config.yaml
image_size: 32
cond_dim: 192
activation: "silu"
blocks_per_level: 2
init: "xavier_uniform"
precondition_frequency: 25
grad_clip: 1.0
lr_schedule: "cosine"
weight_decay: 0.0
adamw_weight_decay_other_params: 0.05
Rows from block 6, named by matrix and row number. Each number is 500 + 50 x the weight over its row's rms, rounded and kept within 0 to 999. All counts start at 0. Numbers have three digits each. After the name is the row's rms in percent of the matrix's.
# emb: conditioning projection (model.decb.0.0.emb.weight, 128x192), inputs 96-191
emb.0 098:516505370461443401538515593415506503576523388451473425486509491479598484505560496441529530539505532499416572500457509453518501413646524513522460455577541410452590493523576523509467571436407509497464438533499523520476586443484476563479385578528495390492491511547427524517476499450474560449
emb.1 120:470514529545448440433507458394542480537563391573503488559573500557411567425539499518422512594515446500491426491505499456506495467481589549509487495492539456538514436626508515406488542524480515546507370427474489513528489443545515521470486470483510378504396542505451498505613510529487400446
emb.2 072:480545477562486427557496500548439509479597443526525491399669466533495548487449556458516521487488411427554512414552484500547460543494527444498464424434479433545425545532479527566490465519466506524518508504548539605440562461497425475519576539487568426579513513543531454522447460417474547454
emb.3 083:500487550539635537582535615559527565455540589473354524543393407517476548554468497542433567461471634516514566568524504540542436463543557512548487459593511494492524554428437457475518467484571485452539476534436490509438461492455489457600486510559495538492472491481566588478526533454494571545
emb.4 082:561430467555455515521465379439547525478508585474616518568453506493520468419511454508571529469521488575452531529521595501485509592495393545503555490501488541552555468667527453546429515422476494538489486494468496498491505564507513490508485420516478491537504487500569486539475512562575554463
emb.5 069:496556387524507467617526511463392486472422453507532527514609510481554536402536536506538494457476490549568518521551413495502516484495422584515446416481515447510649568478592533509540420547481522510498485527606505524583436404509485501486485496507645440584551491596495471515509497408507491426
emb.6 073:527532513501485510557525558501458514505495491517468570539479481518503581537494577503453558468453540471561522535495478546537558564459485535495483476503547535545519593504531497494502505518476492524507515487463589504501567476491622429482528512469613522572503546621453542481541461449509454526
emb.7 101:467461549513457459416562510501512494461460536476494470544427421480454488533482524507440440500565507573486524508452523502535519454454630506551564486513515445463486512415440483504445609464479484431510510454454489496494532506439528508567551554443587486458415494516482419464592508529547525514
emb.8 080:517556473405587482493464459564455537399482553443462491426539552497528512580470508544515527501471511511496510461482488505533474421594499499556540511457531538450543563386466501611511477419461464551464452487476536471580441477405471577497426578496565617481483486477546423460567496448522519551
emb.9 098:560488517424465493457624518492449473494457545516565423451449587530513552581439495558456519467608436441497445470581469441487529471427514541419506513475525487422361538426454508509419504446477495495599419481512452487518569507561457456470534558385482548412394503446518526547580490507410434621
emb.10 098:563487498483418519520500421527506506484438511560494483492502556480554493516576517474563527428530558488489464493507527445477519522520377475452509484442508532382440475542584453544515451524574501471456559541403494466506469544466609483487427581505368513495486516596502542473516466542516388577
emb.11 080:507514475536570470546471556589503543515494437487517510497535520501497511590520447523636485493571545547500566529490508516541489533518545402621475513501542541485585477527482490538532515583524492546452457502670522630489507486515505535396462545572440565543605509502485430501492495401506523486
emb.12 097:540521566494505399505528500498481538510481544565516571417482422513443479487579588423474483425445539515496537511572482525481488479503472605376549499536491433581536438472516487535456577555519472506559572446393463490482520577555498477526544375511463516512476511491501518528539584517549508498
emb.13 094:577483567478516578454471448562559494514492544567394516512488419527476529476435536482513492414427442522470407496570502557507487542445471557481513510441485530455449476442515544455427531590509494471595487481440453467445472553559517428579528464399467445457489511475504472531498523492497456560
emb.14 097:451412450536545526517496535462477433499545520440430505450488448468525544513431474492467543579356543496476494440470539483516447467537541443490503586528509470504606450455501474500471474503520583521490457537495515529561399509450414544506493467515601546488466463478495581514355511476480536512
emb.15 120:441543556509516539433351444587453538459483528426537527494533535451487492507466485482530444541488472459427477433481436519471521578462445436459561511507485585535509510593541501452454439461537499506479525468523432482539409505444450512428502478549364563509517486491516480548357477547490374510
emb.16 098:514526558570487639469455487426436503488456490553487482513364544438498478532528465466405474483540488542472497413484558449464582562501566475574557488491506496541595480519553542535511536480464543506527414445574466518582459498483546473520603490556351556544523492515541410561441526497480488571
emb.17 108:541341497485425537542523496448469476492515503515530472490456490517555518484487464509380515460413467509471502617497460524491485528510530520530519510449494465498427450492484469509415433562521501392484550485396511474392534572464589405533530407435493509443501478396509540491497483501488493511
emb.18 101:537515464507450593472520482493427551475472450543525463611429526549547457583529508505526476566483480440550511489480588561496447495523599454586525483594588559557519423485553499567478383452532455505519502476491437498531574545519494490457453451479444570458620511537485559564434489502480502534
emb.19 093:469569453501517496488549453501549554507471508433417603658441548469508431453469524464476464489546495443557549555471455506518526552490394510556497539520556535509550568467441509531551524387518518432450501558443546488542477552511521454475424559587409465449525514552511542477568464471516548481
emb.20 109:475513566512478492441392404564496527483449486548522436490590525509520529443480542523533550583440471544473474534494501522491437530514492487511541491468515524562574512616541500567524497615421509549394512493581487461528414464544423552441471400562439549485512498504451535568503538475498512470
emb.21 088:505567520541538519463609518452539574535585492462434530503487503437464581507446522610445513447545498541522493422512521554559474553553512476566443504575482401514505454506567520491567510527538469512639499562445512515518435450578460480455492540434543495488493495496489564526442447486559422586
emb.22 111:449528545530625581551578468566606493515549491525548409492502481467431459559473488546617392494532490483489589491459407526562483410562564524526468543559487532569480554510460496580511591444459510440527444465575543546490514462494497512588370493428564521530551503507575413480448539458557483497
emb.23 098:496465492496339471575550511565470526482504546550522475395485479441515478511493583514532601413405531443537411471581461474466465508490511461576457523565476452460391531561512500521537455561524540513431528542585510618528541466477509550493476533469519487520548528496430495514401488469508627483
emb.24 083:486506564550419480422512517437426508517508558509540513489561448504544495449468524453543503528458495547450445438506461497468487418494564499563594538442547489435505477507511476508498596491360529562468508471458429447441564489446466484498563488464435493465447475489495413495504547544503608475
emb.25 101:535488471513464456472487440487510468484545491538507450395585453471479506466534473517507403599566538530527381600506515523549514459540408404428472498471513514509565506447565544507518455519574438452422468538435507402459535474579573581523488513481575495416468502462497516506497504472526324511
emb.26 115:476454479477473448475470481478452482539543508336531464498540518448469511543463411561534529555551457531500568537460445434531406519530571602506502504492537498453571568472590486394486576421444545548534505508565523457486536431391499595505566459520564436498493506499408542513509502515476605514
emb.27 109:509566459488532507465538498570419564542497590663503468422551590524462436547538548467470465558430521498512531446566508482450583450502442535454497570523540536483351538480494533535508527503483547424600533458402491544500616534541476632492484540421503599554446503583525504495498519545499428512
emb.28 140:478550573548620562568456541622639499529524423479500469538549519490423451461466523412568511424536509470486511538513444534517572549431453579452475465489437545516469506511439502519555513519537486509530563483593544580549515481528515457570527532561465523481542479477550442471552523488482518448
emb.29 097:453508515577448434580455434475470567539554472427491538535475580429529573404522444475426553540523484487506457421505488491491539556476501339494484446511551541517465484524459566381519519543529447494470425542568548482447469493534496476521582502517423390518509509527506463533426443471470459520
emb.30 118:536551528514632526455545526466388539417417373539534564559495418516491538547504542505507545435493484584484479468451518486510481549446551504503517543472460402471454548533610475483570490399523555653521492495464546483487487558467381536395544509547450495494491504566469487504443404511515575501
emb.31 116:493541584543537388545467472429564537527462610541583554511464429545592564469559500564474513470534508454442550425484541468510550476516484554415447480515441462536461483503508447469561538481473530488584474561514599488556471499547467489611544413520643559543572487526494482492644600502492579551
emb.32 102:460530539443468503490517503402407514524534514496584622518432374580508480518497524501480513598468471535531468496491554506513393448438458411504596581504550480512527468378499519526531588518526499553469435506490475436494558547518574474525588499409628435421473507460470565516598460534515549528
emb.33 096:497532513491470461546484452512494507455473503582516630520551498558564526520540458548499573527643519545535493438480562522500453473424537415507572465509551518417574525513509530548501541502579448488445438514553473482511534555519404442523452563522454470521536539504438445580535510532508567611
emb.34 095:476455475536520504529490607499434505511545450461461448417495552466547596493518469559492436629394505534514538448519503509503494568427610474466447474479509503584475525583495524510524443532547477519515496474520446575464604383460526573507516434521475447609462552502524516497454475421511507495
emb.35 086:512510441524368497501510567474482545547521466539547495366607510446475472427487578465519481549470465492524469487528518532498509525570569557472492468526437577521469526601612450524479387489526499457540617515496527518562535398519516573426495453524431399547610455432494506502348514526498503541
emb.36 078:505521506526611460431556504473416524495446525493497584509479430483521521495471586504504495506465454402496523508553552494477523540543579411541527508519483511403482528512468517521455429466573510530473588497439452430430554512468534560483495487531598498545512528514495473563419584526533556609
emb.37 110:443540531566568536460493491438550541530467524589513452594523535542575540453498558489481409444449475512458648525548428521529579495509481592580478501542450473554513586487492499521549533465443528488536462476344525544556405470466583481480466521440514577530451541499500348462480450531569360450
emb.38 122:520413631423547526439463446485476447436457666545544526537486468538509553475449444474520433437493512489498521552500442455463531414466552502506563574494470553458437362506441457517432563469462557457550561491428420362512359533509451502531515432494555593449468497455477527464478492604455539460
emb.39 082:481499478453575637508489547488528474374432445530420451421547400463442540509514480543526520521540478472504481441465502556461512564440503561514536530443478467475463494453469480534454546503599484551544427421387466504477513540491542557541553494534466408512404516516577487536473457512508381544
emb.40 107:467476520510442378553503445422565474568530632488451463538514584445459428417476579600548495504493455455552420535571493519506516434594502512443471459513514482455486422563462483537484564574488481448480498561481509539481493449563537548505456529489564459446499461535410400483531527418550437512
emb.41 109:569482367455461515502547436604485479473471444460459563424522367451435470624562494510465541466467516484503431476448496458521460542519419420533496512518472458438464532559599492534458475548512528532447528536533523547444385502532353507561518558542403536542478483474522608514500490447452549426
emb.42 121:522531479475606469462459483515543475511489429449542469617510548495479519468532490474569560428519558533510500515504445479524561444542476531451473492493545423503482385423399536450509584473394486471449600572504486468460585547519465433559474567526515608521453520586505466486614472515584553468
emb.43 099:477477529521457577432474484440567469560538505440523512498561497494492516476469490438522521511556445428462529511473491525508494544567483588495540478485463521537507544511541479386498474508416495509565418455528486492483533489402547462474470369514464411410490476455587601479470585515475355459
emb.44 076:606475475524470497498482515531582490564403420469449428614500610506480520456495506538548484419491489568463490639550551514507468523474514559567478450448518485519607538496478497501504419430491495459436501544471511537596517508466575463391454531565366528419556461511398458529567492492585528472
emb.45 101:562498433504474464560540465630468501528607287578424513356444484505434471534534434554459469487492511482445499431412512454557462492494574456496460519561458453483548497576606546492538424438495535539526462483619502595478509568584353512418487511522516507503499459551532497540465469429465535557
emb.46 086:415488458488362394480592481521517460526565644474503440405517593427429483536456484519491560526437474424553427433520523582506503565601495548488467520515539530480416464405460444471515476559474565462504530555461474537518472495447484596473562476496477465514574532531421506486459472496515560531
emb.47 099:474443476515500547448489499453475397479423412464518430541393562515532475565534365459456434523534530498475546566427497463475540441423522466466498503418513494573546495566452429485472510527442536552561423421675518534535437554408480453538520443489427559629513509515527501462620530471475529440
emb.48 082:504419467469543463557433473524578509549545421516488414431483510488507455507504498571602396481456513473451514437502443538520501493534553548517451532479507555614513631548430513525524448569387554532539499518502531614493473418506557472554504420458519521524442464456505458488480466418504485507
emb.49 125:445534581477583484467536382467382454584493499509446475606461581491349513487476490588505479492504462487563457549522457514487522426386534517566443454500498445587517495536548482511489450590492438491552513526596494556493452432567499483438591488529500533493497521449488525521630515448485477521
emb.50 120:486520386484527437505577503533492511507420420390411568568485510453416461507555459470497523471553544500483500525492481511501516543447489418519456455526485576521614603413482487461528481442549548527489468504494539486594458483546485543448473500589394496517555457617486536465604494433518515425
emb.51 096:465499473489419543460497528484393519545495533489480383560422644531454439516526497429530416578451520437495570595528528521491464620480464466442519516520468606544504443512538474569495486509484491423495546458411491441441475539470549554445489459497540471534462496489441515496515504561510415479
emb.52 099:581499457509481499561421563522559507461499491462444589566567353526453413559505478541579516447424556516500488497470469504535582478613481525385478476553499443428454511538445544509519585448450469492465614521450532456501554492511451497590422541414458471539469530425468444488435517511518500518
emb.53 124:490562477488511474546516606508584530492542598481490490485530434527618540501502586592525598537470490519530564406524566538543531536671464516527513519559529478458529563432534513454567612486473482570504477513441495522439533540411512508520496519433515469501573513511501486542373504515568573498
emb.54 099:484541529494440474458534532513445502591462566428444387556478590440507552414474504448468496522563550463549543522524490551468528485511567557430485427453468461504534506514590459438490518475445448471532497529533495499534515420538433517393547491655514424546521501546441428533522533468492524528
emb.55 104:552485472397506460546412568551622504510488402447571462606515410530466490527550472574571497501454457559460537513480457472500532491570539508479488544535544471558528612547445461466519522561424520574470598456536524532513512508513362546521448458437386427529528491481578480510482451450509495373
emb.56 108:531439463512490522449477421550509421501512575576559492502522535555498470607523437462577392546458540441483543412466437492452412489470457497449586592443474527479540422499413412535432479503507535487498509478472447437495469539399588546501513434517532636505470463499545433470447505570496530471
emb.57 121:513502560436458567524548533548515497464467490494394522429464486430503494509526566521474497534551455513588594574552581532482511497509486547509445438497486536454488575490440472484492507523526496504461500455373517614466415562420492514521464503462424376423576497489502475516469542501489399638
emb.58 100:550517424498544528522521552573443478512474557439453487390468538501531596480540512448400501496516524504525482494497457457494513540438453537455497542467471524495419551428511441485456523488552560494576601487505476417508557531467461519531572503543428526538412505467594625460568446530494437466
emb.59 141:515448500456429567448494495383546457490501480618522612506467394530564508486410466517390559497459484622517427612506589422514473485491550439573535487479523474549471369457487466479492402503600509548464485518495478384479564541557492462435526464445512491446562467494413548489543516535504543532
emb.60 104:550508493536459519528516535524527515474510403533501491441543461503441490517508520532537434465477575481408534505461429504521517399541423486455427513548449398491396521566585475462541413403508536504538552492669538500538570496501422433516411515483555555558591455493523488489529509516487491458
emb.61 124:473470481481463488588511419520414499449471572481478546421559502532477517557518497497484617515510465504520452407493555494452463587464518511556515510527463596484530493479512521559509470578582475471429569503452495540433477550473467527488562511531503619495333523431555530479426492473470548549
emb.62 101:518535504547533592484496412491550530462470463545545521504513668560443498464426496478467475584614469547517449398495510468527525453447519507574575530473545583559626479456522521465514568512487492483535505444558483513499569469480486496526511501531523512511440498500514513531530464554507490540
emb.63 106:494536519472429448536452468557520542568458517464455389455476518513483465479536472437581399511543512479493493508543445493489526445572586563467551480507520585416566557508457476416512475529393506439568562525506524493584466467525642542541498548536499444464540462487464489440498431457502507490
emb.64 081:557530437450424516385507549448482472450478527591588558461472461499537511580480523620430548587441449430497568538488528501414398453486522527478451484511533552472525486501580515536499589566462606591478504551547475442524509583471401570439506560421400506508524492485426624498522501537520532478
emb.65 083:443438439495452475450464509395416500494520477440545433584434440503550544544383583487517476443539495537493570545490504520469513533509466525513489423463518450438462508470486502509425454491526481415542502498360498475451456485544510417565509569454503417431420460534480605462433522509420495481
emb.66 115:464425407435376416579516458525564441512491582404486506491590624494481390518501492458470473477400489447522431457428473468453512502461502505578513527485476577388463429481476482549464490422568538482475450492446530513494514523479499548514504454544440536455468498432506423450451513493495500453
emb.67 072:481467465481480555533495509549487474535490498458519508428512520439444412444484472470608416531540535542564503632438542510521571587395500526525432420427442533518548563563485400425573529448557533444437447518512614434564378434470516479581499498501534428528499515580446511504593425523506460538
emb.68 085:529417584520498523403496469512527522506445554475397430478508447522576538504491477450399389511482502432463502503517512512497473392519525487546438438509470418499532456449567466544533583461377538554482508497537502441585461477463552513445476471534542594538417507466419472467533515473506480533
emb.69 113:470497523530504591531448486389475492581510474473554493388415498598487507516510482478461494480484432553531495364470491459495535596525590549456511482431414481577393460526578462484504506582509463551446416440592479552516529504461503507505541465404550511601525470463498476504450479482478523553
emb.70 084:540471538492414506529433427382490491489432529530522469484457483498530457592443456533531368497617491578527467511444459494506539588385469545441497509495430530516474438514628439525485388529444443442462456480593501520534461445434567509487541406411538556522504508500511478523458539530542432509
emb.71 069:502507514537467535517526572451501464475452427477445585550479490409491525496525481498587480459508552522491577543510515480527588633461420386509442436444501525498512506537505541366522482588498476509500556503501548424540485530485458526448501531498516494622553537555432521464510444454440455515
emb.72 090:527542484492561480526483570523586470467512514446443496478521504524396449470499489541527519455531549553471434501471487436495558478551498573463501538590495455482577468527563565343504540459571542480495536532417516443509495549636451546547473510511454371388587473536599459502534527554496519493
emb.73 107:469441479455494456471482468578413435528449530530507520556405488549386511460505485452483522428490541526477485526539465428481415402447540531545511547493524415505461546521426572508434519499450523489643553460578478431531475462508539433536488534428550436457456541475430522466559476497477595470
emb.74 077:419453523595595554522513506473495471522554431519476499550448437521398393466535448479482431459451503463517401522503474522521480447508574479547448496512475374616536491475434537480553413534604504497472500453530510494514509488496562505469542570423609510475536470533493470479485476539540446517
emb.75 078:502486478472537586474536586585472515499540594521502564421445482544458578498481595492569512512500476470534425437517421463502503522572441620484468436524465484409479482397479531498504584385562526463489471485388517451492470488550456551557441491574550480484545442534514517448558543510453447385
emb.76 090:502567539473487512509519550502557470519510488487570491530480471421472459553442492547469537576493431463514549468449646543486420441499470418457496492605519528469538499532469480567543406480550496526532487544487544520479557528512568530478540499486465508389552436514519508447463447559557529509
emb.77 087:517526558555502570501494515556493546478505490643436490501541410500481526456420501479573510465471514521452605600496489454498519405559463533406494526531468511429465493575464544526512528481503540496439507478462552504496455487478513476522399491503706509544490500499448482483421491454517509465
emb.78 091:491468442504412341462512526531532493509485587435412530533562554456398532463498464519464511558506495506503461484529519490492442522475464486444482551494515565439549605524398523398505570503534464438485467526558478442517447528547453509447542424618546409524420520555513391523630504517583474543
emb.79 120:597498509500477457512533554537389498551550458491541422519530510510588514481506462421518531531509423418470464487528479476426523587565481487511553518476526490458422475589507523527469415455398544605509548474436483502437581497510454456544516464514347444533515490475538508536541517523481490471
emb.80 111:481431485535478559466505497438528487513449482510474604628406407494549466475496508548537444471399495508545493615477519521490538457599462460497478443460477477541468461477374484538481451445562451540443505524479529414502383593531524437510337475511571472504613507494478521535470524528489385493
emb.81 084:535446486489538483544459576506539480399532450536549508419520451518415514498477473547500524458521491479501501557493492487479502461594465590536473485495480453496413443608495532414461585366591549580432541506498472508481626471546349506438478475465476489522542463476542484547481496513500529523
emb.82 100:555490473485604480461574551530601519518516608570439451484433494482448447452496515472513405580498505507450583492524591450499362522587451607508496501521475482463504563471425469437506498456591449541453549498415522485500443530542487573478470497450598560481545500495548522491587515546578425533
emb.83 096:518467532480435643488455586471504439475329464570566490526594484560511465434440461487528507502546450601435508599432524485418503538494439557453523527449484557523498510600613477558479480572522528436541439477567531506562543492404570472539530527474426488577587456496457492497424441549461508482
emb.84 105:534509466468477516486513515612581448576529479426554453465511536522507532566531521445449596441396468433500447494519381469475468574412531538459492542509514556485468490499537505533458499545410560418545573495395461445495570531531498520611528470479443462487409566508458466519411482525488485462
emb.85 098:549518510542520532488505406450479522434522433505520536470574477412453577559460494516553526508535516522548415485470527507470529549543403395517469560509538544519374497525578447498519459528588540513455507486644516496559583533493540496457562515481518634569562522456546489461475486506512461430
emb.86 100:529475427463406459478546526470457484502389533535485504466490575548529502499471475458464595475626508472490541416437492484508515589436459503543555520487455494487517446446564470519470523515360560506584451523480538380544537536460419450460534442457511407502423465496474623458530603538424538402
emb.87 094:481503526477471433449523427546484455488469505552490444544380521466522487556594512488524494563497518445603557519514576487489371524467514489428520475503530516470560517487503467583450493544485508493561523532568438515526426585422524484513438427561551466548450522446657522502470514431482461470
emb.88 094:552469519510643556488504479528465548591530452403463374576526524470474549498474440540546443537534514566483388452492371490525510447497620513447484527460533453418639539495509521459509540455539516523498475500452504484394569549554507511441422482581463475484538514505535492465590485467542535505
emb.89 114:524535505512434546529419397440420538533442584507568459422489516531613533450507516522500442467537495502459497379480509484460544457523523432586549497442437479503497456481542451504509491530442478476555382513593510535515419416483602464436542497494474620608510474487416482492414560497463624523
emb.90 099:496512487495600462568487505552465481471592526615441488468442543456386489490463513544530480495529434464520472443508453482485525480423510567543504490493480495488413573452482499483468446479634496550561499454570451621484538452581453509502531518533569575472473504450528458512509560424489480541
emb.91 099:375472456520376513605461536510502512486613463495447515556580434490539509364491501455512480534550547574533545497484535492489486436547487432521501478499547522498539448539493475506494553585456503477393521508537497539365460477586527512605505516497517344551433474485457445559423586489515547522
emb.92 076:538484577490477525442548471466445523476489499407549481517453457509528495479451479451443527524522485540502433468478506516457484593505532548519526525451471505492495523472490498490486505520481488444486474399453474439477454597429539411522491462418472492528506508493474450602450447522526415510
emb.93 084:488466426479468487481516496479514430470467423464485524546493517512413528494503438461416535417479446484489537578459514490444523440438506485582464412467505452583506446479423549500504571510590487500430496513615522566583476470572425518540544554529504463492571441512460465461459422424504495480
emb.94 100:464464510473505409480567428472457507550528588426551457401512522491539493485540519576502490532565506454538530506489530454472517629478357454473525464526468536517454572542495459403551452452433528482491553473385488533472400509519548510510471480456466408448477498559498527515628498512511405471
emb.95 091:458490536480501478530455520478471541403506335454446614450511385465537520440532518589390623465502483526567535498515577550479519424452612530442508400498491454522577561596590557523502551529537459521468549471513442530524579501490476520378443468559510483450460518507439575525445452479476580503
emb.96 104:529509545433539683561557531554383461396473422516456538421449453544496510559517463434554463409450453505494483514449440497467504433424573533522569437486477418458419435456414504612483473521504502554522469458413464530551454472433485505498438543502523550490479497457502510505430521461427576537
emb.97 095:532520475521544407546577503492443538542494435481455518559449552487477496561531498441413502535498505609468443508468478516487541642402527448444482507461461515490592501507403497459547368394588489537530448492495505514456508503563403525467510484494370479493482476539456467520600476488496461516
emb.98 099:428440462441411486507499496521601432503507569468535419578517518517629443457422435467502461458509475478391527473482534536487541533464502520535548478514460547400460490481520537428464505482451501441433425436391472569424466510564517487557461582369493426398432420437452445494507473509419492502
emb.99 099:526562445531472491504465415500461533467396536491546528498528438569559510531572457430504461535519486483464536511437566481516485521415475507464526599488477560479583495541552442535544568472470549571552535480445559478554555553488435511513480488575388512560500448491492555490450470552462458424
emb.100 101:439436465463399469447475476480462456467511426361448456591428447449557498459513487503568456431321488511489521586533479491431502447521491384636505520529496474494509465559502490498472363480529508445521569496527516498529391436485547491566463543444522516574497506452458498479467469481426493482
emb.101 105:453467538480541507538473590529437507513496553576494463438472587472556613544493527459535472427420518414467548534523380467445529440496665459493441465480457492415437493552497522531501423490590543512547388543417542497471457448508428524491485506521587610573488508478465515506422513487484575543
emb.102 090:444487447510606470511545452394488483488466554523456583428453427473447411464472570502540424551436548536582566445520450447499532465633472409551463503551500451566460506409455445522488422553488507390449522526484559557533454539434567517502598517533597557529515474498516501449517521431506473509
emb.103 111:577497503563446463463593507514476523519509477537593505541534519459506419455514461529490387518494502465543499504469595543507458548437530431584519542449521581456520563504432509479505513511570446438504427474513530461509591525384544489411525429430505405541580499578491479486494543510534533523
emb.104 085:547465462488525462439515374399498415387448520587516529482466487502467529455492494546430542481464534491552565511530570447500509549521450525484508519517561492516431476470506480452496499561455468458534451463466467617429526547442541366446547472520548562534435554466579517511517490471527491574
emb.105 077:550547428465522528534605516536547537431552458532486498441515539530466486512515444529431569493586522478475472498493517535528504575476437570453448518428466513551481645448520496488498495452479497531565516545476543483479633570538529484497524453474423459509424485575512497457612537543444489476
emb.106 115:461533507497588530535497468556543482491556549464476455511426475470544513441463485591484546522602578599522496461464591507503478490592390495473475545481498511497532460455480454402518512456446524521502515450607551482464453510456461528516559495538473550402520461517570470499592543534486556565
emb.107 108:557520596463526536448495502407575504472445509486599520499503371583476440482481521487507435515496502524551502608535528483459453562501408576471495545496533467577543443479594416544517472466473546483557513490645491445586567538535634449584549387494544525486547462526574537463522473558520532459
emb.108 115:525546407442524455482447509549578552545459411465423589531481550489393480536568553435516577558436537483495548471471497459572492469488414525498437503595536483507587613555563586470534563472519488552423587545490515435482425483494402539474456542581420411517513515583456572528497507521518469452
emb.109 101:436537533469406524514564570476527581561543442512601468560555456503507494475450557539485563565574442488507485455465518483501435593497581511492554528437507571489495556467456485491557698509492519473460509508514514503483545486448587531414553471468479458433455456539556459505493512534491572479
emb.110 090:493486540550351578415524515528485522439488463417579463302538471597512514552454459530462414484485432457482566499524441477560495465541464527502533584452443515466449484522499491550507574502355568580503527464458517543497510502411548425552476520439480490548545469462480542510459479548495467487
emb.111 095:505458406444474425559544513554475513544555520499454459452507554478430560543494553497510496466420458449492433504601381528494546473551543529416419443449531439527458532484478540470497431450465515483462586532448475544525452422629434533540455596480528426519520537491458381474482497447471401478
emb.112 113:485528422585422471517539517591472551449577485526417474361556541521471550469576448495488537488466525460527405375568453451478522412527481518412502519520507484454412376562651508443461474555551471563596538568566515507536546440466513547556455534489496573643547548481435593489492503500461492482
emb.113 097:523580477557491479557525646461590555528480434488399489499439546447536579586562592526522506450390553522490496479536576541537539548556479474588371466475480473609465379509533524490590412607484525436444503602548555510500420470614491526519441617490592500549532510587533474481431451456518494516
emb.114 088:568600455474434511577512523489492532479541475477523420487541511538505477556533567470549548550602513487538620442449480514529470493552533542535496570561502490578536438562558426469530447443391536509489558521568508462489520513518467591487540530522504475467461523583469447529464496565414459465
emb.115 105:444529537439588574556511528552599521467512570532473460580425516472465452507479485508623431505522545486538536552528600558501413560450452490448486445516507573416536485510444537546507393506564458578469455492486543495494380472478466460530420569559525513481453504544535564484630552455511484504
emb.116 083:445469461490488530578487447605534536468434499430541557431535487495467435489533489559541488560588446512502464407469507467519500513512459469543442515467519479461443550444341479511486610577442502583521473532701592582503525481456488509525512558502504474611454522483487490571470527571495491530
emb.117 132:516522605512522548495452564483478519432488531509595537521426579522533486474539511582493488424485471475508492508559519520499575507507493579461422473550534511511463557602555432502502398461507466499541369459444489504500542547536438439508510402442388495521578483529498436496549526474471540518
emb.118 115:563343508481500527525503477435501511527525467496536468373446473544555503574461392487405418475559477554432506443433441421529476567491543445580527485450526392528451467509543515479425517464463558530538591507508466417534530512508418486457500530462344463496471459476461521527455502520421469510
emb.119 094:507518547507472449449448389470436467488501486406485461591474534472458538553525473465412535457480517531491458521499500545476516589410641483477479508437536554466512493569571530488496429462529551463449527505506486528540511550561420433434510510545488548475487491499441585504498451428424502468
emb.120 083:467582511517564523500439554584599510545529494521477480537480504539500547464479495494559403423524517486483525532476490549517568532560478573470453490562486495573587463531530495515579459479497478428480488505611574569554419514473533472497482434477467505542721454554578495547465545501546522490
emb.121 093:548426525541541568539516550527444563498517557455495508510526558468526444505475493553545422637509514487470580548494532550505446558571438595532572540529571522485466548509526443591484534481550471533597582520459507483487593578410573467436508503574402465490586504441549499501497541580508543474
emb.122 111:526526519480613378495398530458485492473515573606535513501512413492453486444483576534484503471493519593483483441563485493513484536567501456470495481540512476512391537423432557411550552497574452365543586496451538459423595456547514495527534521429518459470442476532508407434437509423591476529
emb.123 102:494590573504458452484511406430497514506544494464546542501549446499593464489448574499488439485484438564509521460467517471507473495542381482556528530468470545521626512529496432512548583491532496547454437421552482508512285582463523512444605476510441552492516507465515392482514500538540546496
emb.124 106:478460500423498546471623435648547495485475542429496488459490545507466462557475551466546478509527483507497593494481487505497445472435454466449524543527490582522453440421437507496494521569415518534548499516504529467518541521449509524553540539416622498457410543441518595509601523572480540508
emb.125 100:512475468434543538521580466395597490521496447536452545602395494505461469510495457397457424490436468458519490533499431460520574526497597468540521511496473501487562447483485514578502482503470561507395566484295517427451504553510517507578431444561557482507426459503536584491563477480481401450
emb.126 108:476540529478496338513468462451541509469459471542529500586485537476521495448483493543595423505488514462497529576512549597514443398438478481440485518523504582510662535515570510531547562482471502508460448447431525518496528435509522555438463493497494464547488479542458451470422470482541551501
emb.127 089:516501538480585473461552490486375576510555490575467615463419441593449465531509542534472425532434561538545523463492504440489469503511500430578541504534493474538495509494464522521442411539645423441474522592490481452446427426465498531452488464463508546442476471505529583530479391474530404469